Rows from block 6 of a small image classifier, named by matrix and row number. Rows with one number belong to one neuron. Each number is 50 + 15 x the weight over its row's rms, rounded and kept within 0 to 99. All counts start at 0.
After each neuron's rows are labels from the 100 images, of 14848, where the neuron reaches its largest size: "strongest on" is what is common among them. Only what is clearly more common there than usual is listed. The data: small charts drawn from random numbers.
# gate: MLP gate (model.blocks.6.mlp.gate.weight, 1024x256), inputs 0-127
# fc1: MLP up (model.blocks.6.mlp.fc1.weight, 1024x256), inputs 0-127
# fc2: MLP down (model.blocks.6.mlp.fc2.weight, 256x1024, transposed), outputs 0-127

gate.156:38 66 53 65 73 76 30 37 58 67 34 48 43 63 32 49 48 38 55 62 56 37 50 54 34 05 35 52 33 46 32 61 55 64 47 39 71 31 32 21 45 75 51 55 50 58 61 59 50 53 37 64 41 36 31 57 54 38 53 38 64 54 54 41 25 26 43 62 44 79 49 47 65 41 29 33 51 35 74 22 56 42 56 67 56 38 45 60 46 52 50 62 67 42 49 41 61 79 54 63 21 29 63 41 69 69 45 58 38 33 27 50 35 55 67 57 72 48 59 54 45 63 26 64 95 84 43 61
fc1.156:50 14 51 49 70 09 58 85 39 28 92 61 62 64 44 54 69 47 42 54 79 36 65 54 43 49 45 28 55 39 32 54 28 44 53 63 52 64 32 76 52 47 45 36 69 50 77 37 32 55 50 59 89 42 74 59 43 36 61 84 41 53 28 53 70 69 45 46 37 61 59 39 46 57 38 41 62 56 35 36 38 65 62 47 47 60 54 70 35 53 39 55 37 57 34 56 51 29 31 65 68 54 28 51 52 53 64 56 39 46 45 50 34 45 27 46 49 46 55 47 29 68 70 50 36 08 55 60
fc2.156:53 55 35 60 39 64 55 60 67 77 51 64 42 65 56 47 31 49 67 47 43 53 47 51 61 71 37 67 63 57 46 45 75 54 34 46 36 16 66 23 23 68 70 63 16 42 51 36 33 43 61 55 47 33 28 53 41 49 29 51 50 46 50 67 33 34 72 69 40 38 52 72 67 69 34 57 37 33 56 50 52 22 72 61 62 42 38 44 65 30 27 73 87 16 44 44 66 35 32 53 51 34 57 50 49 52 66 69 35 57 35 42 44 68 47 24 43 50 51 32 41 52 39 55 53 77 65 41
strongest on: flat; scatter plot

gate.344:50 34 37 49 52 73 57 41 50 48 58 63 47 31 48 57 58 33 59 46 51 48 39 53 32 35 30 65 43 62 65 79 44 71 63 40 12 45 52 77 64 67 26 37 37 54 51 66 51 53 43 44 44 56 34 67 75 53 76 29 52 70 52 61 40 65 48 32 47 43 46 59 30 26 58 13 59 49 61 41 61 72 35 55 54 22 21 37 38 54 22 50 23 46 59 43 73 55 58 36 43 73 61 37 32 45 71 30 20 38 40 82 28 48 79 65 37 46 88 62 53 40 42 49 50 45 35 51
fc1.344:48 22 30 54 72 28 33 63 43 24 46 53 40 51 40 36 76 23 44 30 58 81 45 53 51 54 44 71 58 85 53 61 51 49 60 33 46 41 94 58 56 79 40 32 35 60 51 61 66 64 21 57 28 54 48 34 66 55 61 36 68 79 43 45 38 46 64 63 22 74 52 54 31 40 42 36 35 38 49 27 59 42 76 61 55 57 57 57 46 56 57 55 53 45 65 71 73 67 55 55 57 47 59 40 33 50 55 56 69 48 52 29 55 62 82 34 41 53 91 49 51 51 74 63 52 59 36 41
fc2.344:54 38 64 81 47 31 40 61 56 54 38 33 47 64 41 39 50 25 51 57 55 15 54 05 41 66 57 38 45 41 41 50 41 58 49 39 50 51 71 60 48 50 59 46 52 60 42 48 44 43 41 11 44 64 51 52 52 51 48 47 35 38 36 54 59 64 50 19 78 46 56 43 71 83 44 49 29 73 42 65 46 42 58 50 59 41 45 74 36 58 47 43 84 35 58 47 50 38 30 70 63 46 57 38 69 39 53 59 58 46 74 71 55 64 54 49 55 61 36 57 63 67 44 14 44 61 41 48
strongest on: heat grid; pie chart

gate.656:60 78 78 53 42 37 56 35 65 50 55 49 40 40 58 10 17 67 44 44 48 67 67 77 47 28 53 19 64 12 48 87 61 46 49 58 56 50 49 53 36 49 56 69 50 44 53 60 31 55 58 70 36 28 71 27 80 47 52 32 64 58 67 53 62 71 58 36 73 49 26 42 52 47 22 47 18 69 44 63 37 58 40 44 39 77 43 49 41 41 37 40 46 69 38 56 48 38 69 61 49 28 48 44 59 70 53 77 58 48 48 36 58 47 30 26 46 37 64 71 53 42 52 53 49 44 63 42
fc1.656:59 69 55 41 50 53 56 46 35 56 40 37 61 20 42 55 43 35 59 46 60 58 39 49 40 45 50 64 63 22 59 36 32 29 22 55 62 42 71 40 62 15 28 47 48 61 57 40 58 30 51 47 32 15 55 57 48 60 48 31 63 37 63 50 50 53 57 50 67 44 56 50 45 67 41 42 23 58 74 28 45 56 65 63 49 33 50 58 54 87 27 36 59 51 49 29 51 28 68 68 47 52 80 57 54 47 39 47 66 46 28 45 49 30 63 60 52 38 58 57 69 70 32 46 70 48 41 13
fc2.656:43 41 43 52 39 43 34 59 16 57 26 68 52 28 51 54 40 45 52 49 69 49 47 47 61 45 30 55 41 69 72 24 43 23 51 27 64 45 54 68 59 42 14 70 50 49 50 46 42 38 47 41 58 56 75 64 49 71 46 40 51 50 61 52 38 25 35 59 34 50 60 54 52 74 53 48 43 40 52 46 58 47 78 51 42 53 43 53 37 85 49 39 56 40 32 05 45 13 51 67 61 48 78 59 40 31 34 70 59 51 41 55 74 55 79 44 60 49 60 48 88 45 55 50 40 65 62 20
strongest on: pie chart; heat grid

gate.284:53 43 58 27 40 38 63 39 31 44 45 49 47 56 60 47 83 50 53 46 48 47 47 64 59 61 55 48 41 47 34 45 39 51 68 36 56 48 51 53 63 35 27 33 60 31 54 34 71 40 53 32 22 65 55 23 68 41 38 50 62 34 30 30 49 50 29 38 43 74 42 59 44 69 84 22 56 74 51 38 37 73 11 33 53 61 07 53 45 33 43 62 35 63 32 31 51 41 52 73 39 53 64 70 64 36 26 49 43 34 69 60 41 42 46 88 43 58 29 52 52 47 52 49 39 64 40 32
fc1.284:49 48 31 75 54 54 56 43 56 78 74 47 44 37 28 29 23 40 44 53 55 61 52 31 70 57 52 65 38 74 64 51 50 26 46 73 30 63 76 51 38 49 44 51 20 40 39 68 48 50 54 47 71 41 68 71 45 43 44 44 33 42 69 52 43 44 48 77 54 42 44 62 36 30 56 59 40 25 60 75 37 48 88 45 84 66 52 73 77 28 48 43 72 56 35 56 57 73 42 37 66 29 55 37 45 88 74 73 79 55 19 18 77 52 48 25 60 57 41 61 59 65 76 42 69 42 57 73
fc2.284:46 42 51 42 24 37 59 37 56 50 80 56 50 53 71 58 38 34 27 19 71 69 48 41 25 34 35 57 42 33 72 40 34 41 46 48 40 19 46 67 24 43 70 35 60 68 39 40 28 49 58 74 80 55 53 44 96 43 54 48 29 70 38 43 43 27 45 81 59 41 63 46 42 48 43 64 79 47 56 54 62 75 33 18 58 84 61 39 37 26 33 48 36 33 29 49 59 42 45 64 51 53 35 44 70 66 30 76 25 53 49 38 53 49 32 45 39 81 47 60 42 72 36 36 53 63 40 42
strongest on: falling; pie chart

gate.285:75 40 53 60 38 44 67 66 33 45 14 41 32 58 61 17 58 53 58 69 41 43 29 71 36 80 37 37 66 66 30 33 34 42 45 34 56 49 65 41 46 46 58 45 27 27 51 35 23 41 71 42 72 66 56 49 41 63 72 13 47 20 45 37 59 63 79 53 42 67 76 29 57 68 41 52 45 15 58 57 64 70 47 31 35 32 47 78 42 45 22 51 60 65 68 37 37 56 23 45 48 61 70 68 58 67 65 28 52 44 50 59 26 59 41 24 44 58 38 59 26 59 78 70 44 43 44 31
fc1.285:42 66 28 42 22 81 51 59 59 59 49 29 51 70 38 53 67 53 52 67 47 60 44 54 46 50 73 35 40 60 47 71 71 49 40 54 38 60 47 62 52 52 40 41 52 73 39 49 58 52 44 27 67 34 20 59 69 54 42 51 49 44 25 30 67 45 45 59 46 49 26 38 55 47 48 48 45 53 44 50 54 62 63 51 50 43 22 67 57 22 66 34 49 28 66 42 54 52 57 34 46 56 63 18 52 60 41 58 40 44 34 64 07 63 51 47 38 49 53 60 62 48 72 48 53 54 31 55
fc2.285:30 50 59 51 77 52 57 64 68 47 45 22 41 80 32 40 68 30 74 66 65 46 23 77 52 44 62 44 63 23 08 66 71 63 57 32 36 67 50 43 69 49 58 55 44 42 34 58 48 49 37 29 62 45 28 55 33 65 59 39 51 53 45 44 62 54 40 62 47 56 38 37 32 45 60 53 56 56 43 47 42 79 28 50 47 46 26 57 75 32 51 51 52 37 53 41 38 62 50 39 31 60 48 31 50 49 47 04 50 58 42 55 05 47 40 60 46 36 50 63 39 56 44 64 72 56 44 63
strongest on: dark theme; peak in the middle

gate.116:55 75 35 61 62 75 69 63 62 50 93 55 60 63 46 39 39 25 57 59 51 42 46 23 67 68 33 46 35 56 47 78 54 41 41 54 44 57 61 71 27 41 49 66 57 37 52 65 40 51 53 70 46 54 48 43 69 48 48 41 54 56 45 33 59 49 45 47 28 64 41 50 25 51 06 62 64 93 83 47 61 52 48 69 34 42 38 49 20 86 44 39 38 30 39 49 38 52 70 58 55 36 61 61 56 40 50 45 33 39 41 54 73 78 53 59 56 42 33 28 65 50 38 58 20 40 35 48
fc1.116:34 57 78 60 67 29 54 37 86 93 55 38 72 57 36 42 57 52 35 20 49 47 57 58 21 64 63 70 54 22 59 54 54 27 47 50 43 72 58 39 51 40 68 24 49 53 63 51 37 56 61 59 61 56 51 47 33 70 64 65 59 49 47 81 47 32 33 32 65 49 43 63 46 56 48 47 41 97 30 49 59 50 69 45 61 47 17 49 78 32 69 45 53 66 51 48 47 55 42 61 37 53 56 36 22 36 59 39 48 60 51 61 73 61 42 48 67 51 81 67 46 57 56 52 65 51 71 57
fc2.116:25 47 60 80 40 47 51 40 61 58 34 54 52 36 54 58 68 46 73 32 43 65 65 54 19 62 63 45 54 75 48 32 55 34 46 37 71 56 51 42 28 77 90 63 44 48 40 51 39 37 47 51 43 51 55 54 51 60 56 38 62 62 30 38 49 48 54 60 64 42 54 51 67 70 50 47 50 52 14 56 45 55 62 38 71 40 42 60 71 49 40 73 57 28 51 21 60 48 35 53 45 46 44 43 57 71 65 72 58 67 36 41 35 47 48 27 21 84 60 59 60 64 63 35 71 43 70 44
strongest on: falling; radar chart; pie chart

gate.722:30 22 49 51 35 26 40 77 63 78 47 44 50 54 51 55 42 42 34 28 64 40 45 41 60 39 39 48 75 20 18 29 38 23 35 58 53 57 51 57 34 53 50 17 57 43 79 58 60 58 68 60 45 64 21 72 50 67 48 58 51 43 37 41 51 54 31 10 87 58 31 65 23 48 45 35 50 83 74 42 64 45 50 66 48 44 45 49 34 51 51 52 18 75 86 59 24 51 49 38 36 42 74 38 49 49 68 64 40 52 51 48 61 52 37 70 49 47 38 32 56 56 58 50 42 67 51 65
fc1.722:44 42 55 80 60 54 31 68 36 45 53 67 34 54 60 71 91 44 34 33 52 68 35 52 44 61 52 34 47 55 40 44 25 56 47 58 51 63 63 65 41 87 62 34 67 46 61 46 57 47 26 30 57 62 67 78 62 27 46 63 54 59 02 56 25 27 49 45 47 44 65 50 24 44 30 52 58 21 35 31 53 57 70 35 42 37 63 76 48 56 31 74 33 55 40 64 43 65 52 44 31 48 65 45 54 43 68 35 51 52 38 57 43 53 44 47 58 42 56 30 48 61 69 67 61 74 41 46
fc2.722:61 59 58 68 73 67 53 41 53 33 64 42 57 41 57 35 96 51 51 32 49 42 19 42 27 36 84 66 14 79 48 58 28 61 53 40 15 46 61 56 73 39 48 56 49 38 35 68 64 40 39 41 54 38 48 53 74 31 62 39 24 49 48 40 42 48 64 76 27 27 43 58 39 70 49 59 56 48 41 46 24 67 48 28 71 34 67 48 28 32 39 65 37 63 35 47 58 43 28 42 67 45 57 58 49 48 44 14 51 53 71 24 29 52 39 39 65 34 54 69 47 65 37 52 52 82 65 41
strongest on: flat

gate.51:42 59 35 52 49 09 59 29 62 29 42 47 62 38 57 63 53 45 63 54 58 65 34 43 67 61 41 19 55 54 25 72 45 82 50 78 35 76 47 67 50 53 59 48 33 24 49 37 62 59 40 45 81 45 30 63 46 52 80 49 42 40 45 44 50 33 66 55 74 32 53 34 49 46 74 55 48 17 43 56 43 55 49 63 51 29 53 58 42 61 76 45 65 45 65 72 47 34 48 45 65 53 43 48 24 53 38 50 69 41 36 38 70 60 48 50 49 80 53 22 67 48 54 52 08 36 50 51
fc1.51:51 24 66 52 61 88 62 73 47 38 66 56 31 62 41 35 65 41 38 68 46 61 51 46 37 54 54 59 74 54 31 68 51 59 63 36 57 52 48 69 45 49 29 43 51 56 45 30 56 34 35 38 47 41 38 29 76 55 32 29 98 63 35 53 64 52 42 41 57 47 37 66 61 56 46 55 63 64 24 34 61 62 32 40 51 46 53 42 67 65 48 69 66 54 54 22 49 63 50 90 42 57 19 43 26 34 45 33 69 37 58 47 38 25 55 39 25 42 39 42 49 58 49 49 66 65 58 62
fc2.51:46 59 41 57 56 53 50 25 66 64 36 57 40 61 50 61 59 68 44 55 53 48 39 52 35 52 39 48 62 49 33 84 71 72 65 52 34 39 65 65 43 85 51 54 57 39 56 47 56 47 49 62 89 00 38 18 22 69 35 73 58 55 39 53 68 40 50 44 54 45 44 73 70 62 56 49 48 15 34 28 50 36 55 69 67 57 69 56 51 54 53 41 61 52 58 53 61 35 62 51 49 43 41 50 19 18 68 77 69 50 40 00 50 26 55 44 63 59 30 49 67 31 22 78 48 58 48 59
strongest on: horizontal bar chart; radar chart

gate.379:49 32 37 44 48 66 42 36 47 44 23 46 53 70 66 61 28 52 55 49 56 54 49 62 56 63 48 44 74 50 48 79 73 70 41 53 36 54 65 57 70 29 41 77 16 42 39 48 56 35 45 49 41 50 68 41 63 48 42 40 21 41 67 79 65 22 51 68 66 56 33 45 60 57 57 28 46 32 37 33 68 62 58 80 26 31 51 64 37 60 35 55 62 49 62 43 65 64 62 13 35 41 45 51 48 47 05 57 46 36 43 31 50 42 56 59 13 54 71 48 68 75 34 58 18 51 38 72
fc1.379:51 34 36 69 23 32 32 34 47 31 60 37 56 32 73 57 47 32 32 49 45 42 70 60 28 68 38 74 77 39 33 60 69 66 48 52 56 63 51 59 65 28 31 63 55 33 51 47 64 65 42 65 41 67 69 36 54 41 24 49 31 60 13 44 47 35 54 54 41 58 46 39 52 57 83 33 26 45 27 50 62 73 52 51 28 50 31 51 29 44 40 40 77 41 63 33 67 52 55 31 57 52 50 54 51 31 48 45 50 40 45 36 88 42 45 72 51 38 42 60 74 45 43 48 47 47 34 61
fc2.379:59 61 35 65 53 25 44 55 45 78 73 40 66 40 54 49 85 42 21 41 46 45 64 38 62 40 43 53 24 64 34 39 32 38 52 38 72 35 49 28 54 50 55 15 73 54 57 42 55 62 54 44 50 56 37 52 92 45 41 56 57 46 12 12 21 53 52 29 30 46 81 79 38 46 74 27 40 64 61 51 45 33 78 40 53 52 51 54 28 25 69 51 41 63 51 53 62 36 34 67 74 53 50 53 64 47 59 50 54 59 79 68 72 53 47 38 58 72 30 40 34 47 82 41 59 67 34 33
strongest on: horizontal bar chart; heat grid

gate.553:50 67 62 68 50 54 50 35 70 63 39 55 41 71 56 34 67 51 56 59 55 35 60 47 40 50 55 42 38 59 61 23 56 41 67 51 43 61 56 66 64 51 64 62 67 47 56 56 54 22 51 25 59 57 17 53 32 68 54 50 58 53 71 21 57 69 27 49 45 34 20 46 48 48 58 32 35 90 37 52 57 54 36 64 49 40 30 28 45 57 71 54 49 52 30 40 65 38 51 27 35 65 65 47 72 45 46 54 54 54 57 23 63 62 80 66 53 45 42 56 42 71 29 54 29 69 38 20
fc1.553:55 74 70 59 52 42 44 45 59 69 44 45 56 97 48 37 46 53 50 49 49 41 41 35 49 34 45 37 43 46 55 30 31 32 61 32 51 67 60 59 66 51 66 51 48 48 54 30 58 46 35 47 76 51 21 40 32 60 58 30 70 68 57 11 58 65 42 39 64 39 32 46 54 57 50 56 37 88 37 42 60 54 30 76 31 48 33 23 46 59 67 60 44 56 28 49 67 15 44 27 45 82 61 48 79 40 63 45 59 70 61 40 58 66 58 58 51 60 42 72 42 61 31 47 28 73 39 20
fc2.553:67 50 56 37 58 70 33 71 27 43 30 38 74 55 59 25 44 43 34 23 56 32 48 62 51 52 44 71 57 40 56 74 35 56 63 45 44 59 35 30 64 28 48 29 14 68 35 55 46 54 58 62 39 69 60 56 64 51 55 59 56 41 40 72 45 46 75 18 54 66 49 55 40 59 23 56 85 12 69 36 30 64 67 24 58 68 67 62 28 53 52 48 46 45 55 58 40 57 58 71 63 33 55 66 20 64 48 51 59 44 22 86 50 42 52 37 33 71 60 32 37 38 53 51 63 46 52 76
strongest on: dark theme; radar chart; pie chart

gate.71:47 52 31 84 26 40 49 63 67 51 51 43 59 39 48 45 24 50 58 35 57 25 79 39 51 84 70 51 58 53 23 78 47 34 86 69 61 36 50 71 24 63 73 47 64 78 63 44 44 62 17 57 18 39 05 25 45 48 63 28 39 62 51 43 73 58 70 50 31 71 41 70 39 71 18 54 63 46 32 32 36 33 70 73 63 43 28 61 26 48 43 49 46 54 59 43 68 55 33 69 48 55 44 31 59 41 31 42 48 40 47 58 53 55 59 50 76 50 60 24 33 44 23 58 62 41 36 69
fc1.71:66 58 50 40 60 47 58 45 72 49 64 74 43 44 51 66 37 26 34 55 65 74 41 54 57 40 54 39 30 29 82 30 31 53 28 19 51 55 56 35 57 67 45 76 43 65 46 39 42 42 46 53 69 24 71 68 26 30 55 60 54 43 40 49 87 38 47 52 43 45 49 59 65 30 68 29 47 42 50 60 68 66 51 57 61 53 54 55 55 35 58 49 71 57 38 18 62 64 62 37 51 37 71 77 35 43 66 78 60 54 82 25 48 50 39 35 60 78 47 55 55 58 62 53 93 57 44 40
fc2.71:35 31 64 63 30 45 70 60 43 49 57 57 82 21 59 57 32 51 72 40 28 61 91 44 63 60 65 62 62 75 32 46 53 43 38 86 72 42 47 56 29 30 59 61 66 45 68 46 42 18 62 29 54 47 30 25 73 65 53 52 57 45 49 57 41 47 58 44 43 53 37 69 61 50 40 77 35 24 58 11 53 32 32 54 59 49 35 64 38 33 62 46 54 52 37 46 50 22 33 77 46 48 59 57 46 41 33 61 34 56 64 51 46 74 58 62 52 72 33 31 53 47 81 45 28 58 62 58
strongest on: horizontal bar chart

gate.646:43 49 41 53 56 43 43 36 35 49 60 32 47 40 58 72 32 39 53 76 35 55 47 58 56 42 59 37 64 56 52 58 27 75 43 51 33 50 44 74 47 68 76 46 38 17 50 44 03 43 45 52 37 70 53 42 61 54 47 41 73 19 61 72 20 45 58 53 57 41 34 56 57 32 65 61 74 64 54 70 35 40 57 60 61 52 49 55 50 47 46 47 29 41 40 70 48 43 32 54 57 52 10 68 48 68 60 73 44 54 56 16 65 57 50 77 52 63 59 71 67 48 74 56 28 63 34 73
fc1.646:56 37 60 73 16 61 62 38 36 49 68 39 51 55 59 77 12 52 60 52 45 74 23 56 28 62 52 55 81 56 82 51 37 65 49 48 42 60 52 45 46 48 31 55 28 52 46 48 31 56 64 41 72 45 85 64 49 43 47 49 53 28 60 82 34 47 30 57 87 32 50 40 72 35 65 67 79 35 48 64 32 64 48 38 55 46 53 42 89 49 60 33 48 81 60 61 51 48 24 54 61 49 33 54 31 43 58 63 26 68 48 30 47 62 55 52 40 51 43 59 42 70 33 48 61 54 41 69
fc2.646:57 44 18 14 63 41 48 43 55 65 41 66 57 60 45 24 92 51 29 37 65 17 73 55 61 41 48 53 44 63 09 60 59 46 54 63 52 20 29 37 55 57 68 67 34 37 15 29 28 46 41 54 44 51 20 62 66 50 49 40 31 71 37 27 56 47 56 28 45 74 59 48 36 57 48 45 31 64 41 44 76 67 39 60 29 45 71 38 13 60 52 53 28 16 55 88 18 29 57 42 33 44 55 42 72 73 35 15 39 58 68 43 58 58 47 45 61 29 73 50 72 53 37 45 36 52 58 52
strongest on: horizontal bar chart

gate.450:63 36 43 48 49 65 82 58 44 73 58 63 78 63 54 31 65 57 57 66 40 38 55 72 57 54 65 47 40 20 71 56 51 56 52 82 59 79 21 33 60 52 45 55 49 49 63 60 40 39 45 53 42 33 60 50 41 50 37 68 61 41 72 65 64 50 55 71 60 27 53 67 54 35 51 25 51 45 56 60 74 62 49 68 45 56 84 53 55 56 56 41 35 61 50 54 33 33 36 54 50 33 41 42 42 53 62 52 38 65 63 50 67 27 52 64 47 38 57 52 57 46 46 32 38 71 20 22
fc1.450:42 43 40 44 39 74 69 47 46 65 74 65 72 70 59 55 39 58 73 52 57 55 59 59 60 68 67 47 59 35 42 28 64 26 41 82 35 63 50 57 52 30 62 54 67 42 56 39 40 37 34 43 40 27 78 54 34 73 59 40 81 49 48 79 69 49 49 62 60 44 47 28 51 44 48 37 57 45 45 50 45 56 43 68 46 40 67 74 64 84 47 36 61 40 38 47 37 40 49 65 38 34 47 58 62 68 39 65 61 65 46 70 61 40 51 40 67 46 66 34 62 29 56 46 45 58 21 32
fc2.450:24 46 47 17 36 69 62 27 44 43 37 57 54 38 41 64 31 59 44 41 40 38 48 35 26 41 66 46 72 52 49 45 63 36 29 69 24 27 62 73 64 53 39 63 69 65 41 38 60 28 40 56 37 52 65 45 64 59 72 40 72 51 57 51 58 45 59 61 50 58 47 20 67 49 20 66 50 47 41 57 31 58 46 53 49 22 31 62 49 71 30 37 59 73 63 47 45 48 73 58 31 20 63 45 55 47 53 47 73 52 60 63 46 38 39 23 70 49 55 65 61 10 34 59 67 62 56 43
strongest on: dark theme; rising

gate.732:54 74 76 57 37 40 52 67 35 67 82 62 78 51 46 56 86 44 54 56 55 56 55 21 46 54 54 34 57 44 25 52 65 59 53 34 45 59 67 05 54 64 45 76 63 53 67 25 60 57 55 18 38 40 44 64 51 47 36 32 64 58 76 56 36 47 48 37 64 45 49 29 46 18 48 50 42 36 30 52 62 37 34 33 64 37 46 53 63 58 50 58 62 48 28 46 43 50 37 60 66 51 62 48 61 71 59 42 58 46 56 50 27 41 34 47 64 55 56 48 35 45 59 24 61 40 35 83
fc1.732:55 25 48 44 76 66 60 73 40 58 60 47 56 36 42 43 44 24 45 43 74 48 58 61 46 45 45 54 82 69 41 45 73 73 72 77 39 29 41 66 56 55 43 69 62 42 51 39 51 52 38 25 56 55 52 43 31 51 48 30 15 64 13 49 85 45 73 45 49 48 66 56 57 70 53 44 43 64 41 23 57 30 56 52 50 49 39 48 39 35 50 69 45 83 64 45 80 55 47 38 28 33 63 57 42 51 58 69 40 38 39 62 73 57 45 57 46 48 36 80 41 52 48 42 55 88 19 47
fc2.732:50 69 71 35 13 23 28 59 28 46 78 61 53 76 58 59 51 48 57 69 41 23 30 20 39 36 75 30 52 42 68 58 65 56 53 13 51 63 64 26 57 41 48 44 39 44 58 42 45 43 79 50 71 60 54 42 38 53 63 64 43 45 66 30 36 60 50 33 67 68 57 53 46 29 45 17 39 52 56 63 21 41 54 24 59 49 21 52 78 64 40 43 60 38 48 75 61 55 49 55 67 66 32 40 32 36 27 33 40 62 56 50 67 76 39 55 38 42 21 47 58 53 78 58 66 45 60 56
strongest on: pie chart

gate.490:46 32 37 35 33 32 52 49 77 48 81 62 38 49 37 51 74 70 36 66 51 46 50 64 38 50 51 45 47 66 64 60 37 57 76 60 61 37 45 49 51 46 38 55 40 77 74 07 60 51 29 52 50 76 65 42 45 57 54 35 82 86 56 73 40 49 67 50 55 77 63 38 45 47 53 55 41 43 62 43 45 53 26 58 55 42 51 47 38 41 72 46 43 27 34 74 63 35 40 48 65 76 51 42 62 27 76 50 59 50 38 47 75 75 28 46 22 59 45 42 73 53 40 55 64 40 27 58
fc1.490:44 68 50 46 63 69 41 35 51 67 57 57 25 41 21 58 44 44 55 24 56 71 46 68 61 63 37 63 83 44 56 59 36 34 53 35 61 22 58 54 33 61 34 56 54 38 64 60 33 48 27 37 83 66 17 41 40 67 43 55 36 68 18 23 43 45 50 73 50 66 49 59 50 57 39 68 35 34 40 38 41 56 47 50 57 58 51 26 59 62 40 40 41 65 66 63 51 45 46 72 35 47 68 62 48 40 50 25 58 51 63 23 76 54 29 46 51 38 69 45 57 43 53 51 64 78 40 44
fc2.490:62 90 58 44 56 74 58 38 74 85 65 68 40 33 39 53 55 32 45 53 33 70 60 30 61 49 38 50 64 69 72 50 38 33 60 70 40 06 50 85 51 63 46 56 37 46 89 44 38 43 46 52 71 50 33 36 66 48 23 46 32 60 29 20 46 35 58 63 37 43 21 60 44 71 47 67 14 43 37 58 42 36 29 37 53 44 62 59 41 58 21 36 30 61 49 49 62 58 42 58 47 45 69 56 46 39 60 45 62 49 65 45 75 61 66 23 60 51 67 48 47 37 79 43 56 66 58 34
strongest on: heat grid

gate.123:76 53 41 49 71 55 72 52 30 66 59 61 52 54 50 39 26 70 42 55 61 36 78 46 33 69 44 51 36 71 47 66 16 57 26 18 40 49 57 49 38 44 53 70 86 48 60 32 56 62 52 65 55 14 58 26 72 63 27 41 49 37 66 62 53 40 60 35 76 57 43 60 47 72 49 51 54 70 49 50 40 44 41 49 32 52 45 50 21 50 39 39 62 26 14 61 10 37 56 31 80 36 26 53 62 54 51 42 56 45 60 39 36 33 50 47 58 69 51 19 60 36 69 41 61 66 41 35
fc1.123:35 37 59 34 38 72 32 39 52 31 51 42 68 20 44 49 96 48 60 36 55 75 36 44 50 43 50 41 66 39 47 44 61 27 62 74 28 45 44 56 46 57 37 47 29 61 51 58 40 43 62 20 38 71 36 85 54 44 63 44 57 66 55 39 40 72 40 46 18 57 55 48 48 46 58 42 53 26 52 44 74 16 43 57 73 41 49 53 28 42 54 34 37 70 47 45 75 66 35 47 34 56 86 45 75 48 55 53 45 56 52 48 61 50 84 61 50 59 54 77 35 54 29 77 60 20 36 51
fc2.123:77 42 49 49 73 18 70 49 48 54 33 45 38 40 49 43 46 47 49 25 68 45 67 52 41 39 57 67 73 62 78 51 42 35 34 48 23 66 33 45 52 69 44 34 84 46 55 58 51 75 49 44 41 19 58 20 13 63 22 49 29 33 55 54 61 27 47 63 81 31 51 55 53 57 71 65 27 66 23 54 33 65 72 59 68 69 43 73 34 43 65 42 78 39 50 52 51 34 38 46 63 38 53 36 39 29 24 65 53 53 44 43 44 26 53 46 67 38 51 40 51 42 50 69 49 69 50 38
strongest on: falling; dark theme; scatter plot

gate.383:55 62 24 27 51 40 74 80 54 59 61 50 44 53 37 38 50 58 52 60 50 19 31 23 50 36 39 33 49 59 80 71 38 75 49 49 27 40 42 45 59 69 34 63 39 52 39 79 65 51 48 39 46 30 61 33 56 47 57 38 66 52 33 53 61 52 58 37 49 45 64 44 37 75 60 75 43 78 88 18 70 64 43 54 31 56 53 31 26 49 45 38 49 25 54 45 62 78 68 27 40 54 32 51 47 32 52 63 57 68 40 38 67 40 45 49 68 69 48 73 67 53 37 37 51 76 70 44
fc1.383:35 20 52 57 43 61 16 29 56 65 45 57 57 50 48 27 56 49 52 42 45 50 46 65 38 40 47 59 62 55 38 55 70 27 61 27 39 58 42 49 39 47 59 61 47 53 63 55 33 42 64 67 52 66 36 70 42 75 36 52 62 39 54 45 33 37 42 57 60 40 45 48 64 43 36 07 50 32 28 62 40 47 60 08 66 61 21 76 68 54 58 54 56 75 87 62 72 09 14 60 41 57 56 48 60 52 51 43 45 50 58 59 59 51 35 75 47 36 44 24 27 76 74 28 45 24 33 38
fc2.383:31 47 42 37 45 57 61 85 51 62 40 55 48 42 28 46 41 58 45 51 27 43 19 42 39 42 39 43 53 50 65 80 35 64 67 26 20 69 64 56 56 54 25 50 26 38 61 65 58 57 16 57 68 52 18 59 71 40 62 53 82 41 37 64 59 44 55 75 75 47 48 58 53 58 46 59 39 67 85 51 44 58 46 34 32 63 28 54 33 58 39 38 63 31 50 53 68 37 58 59 46 68 40 58 31 71 65 33 43 43 27 44 70 47 41 77 63 41 51 68 47 58 33 34 44 63 56 57
strongest on: falling; pie chart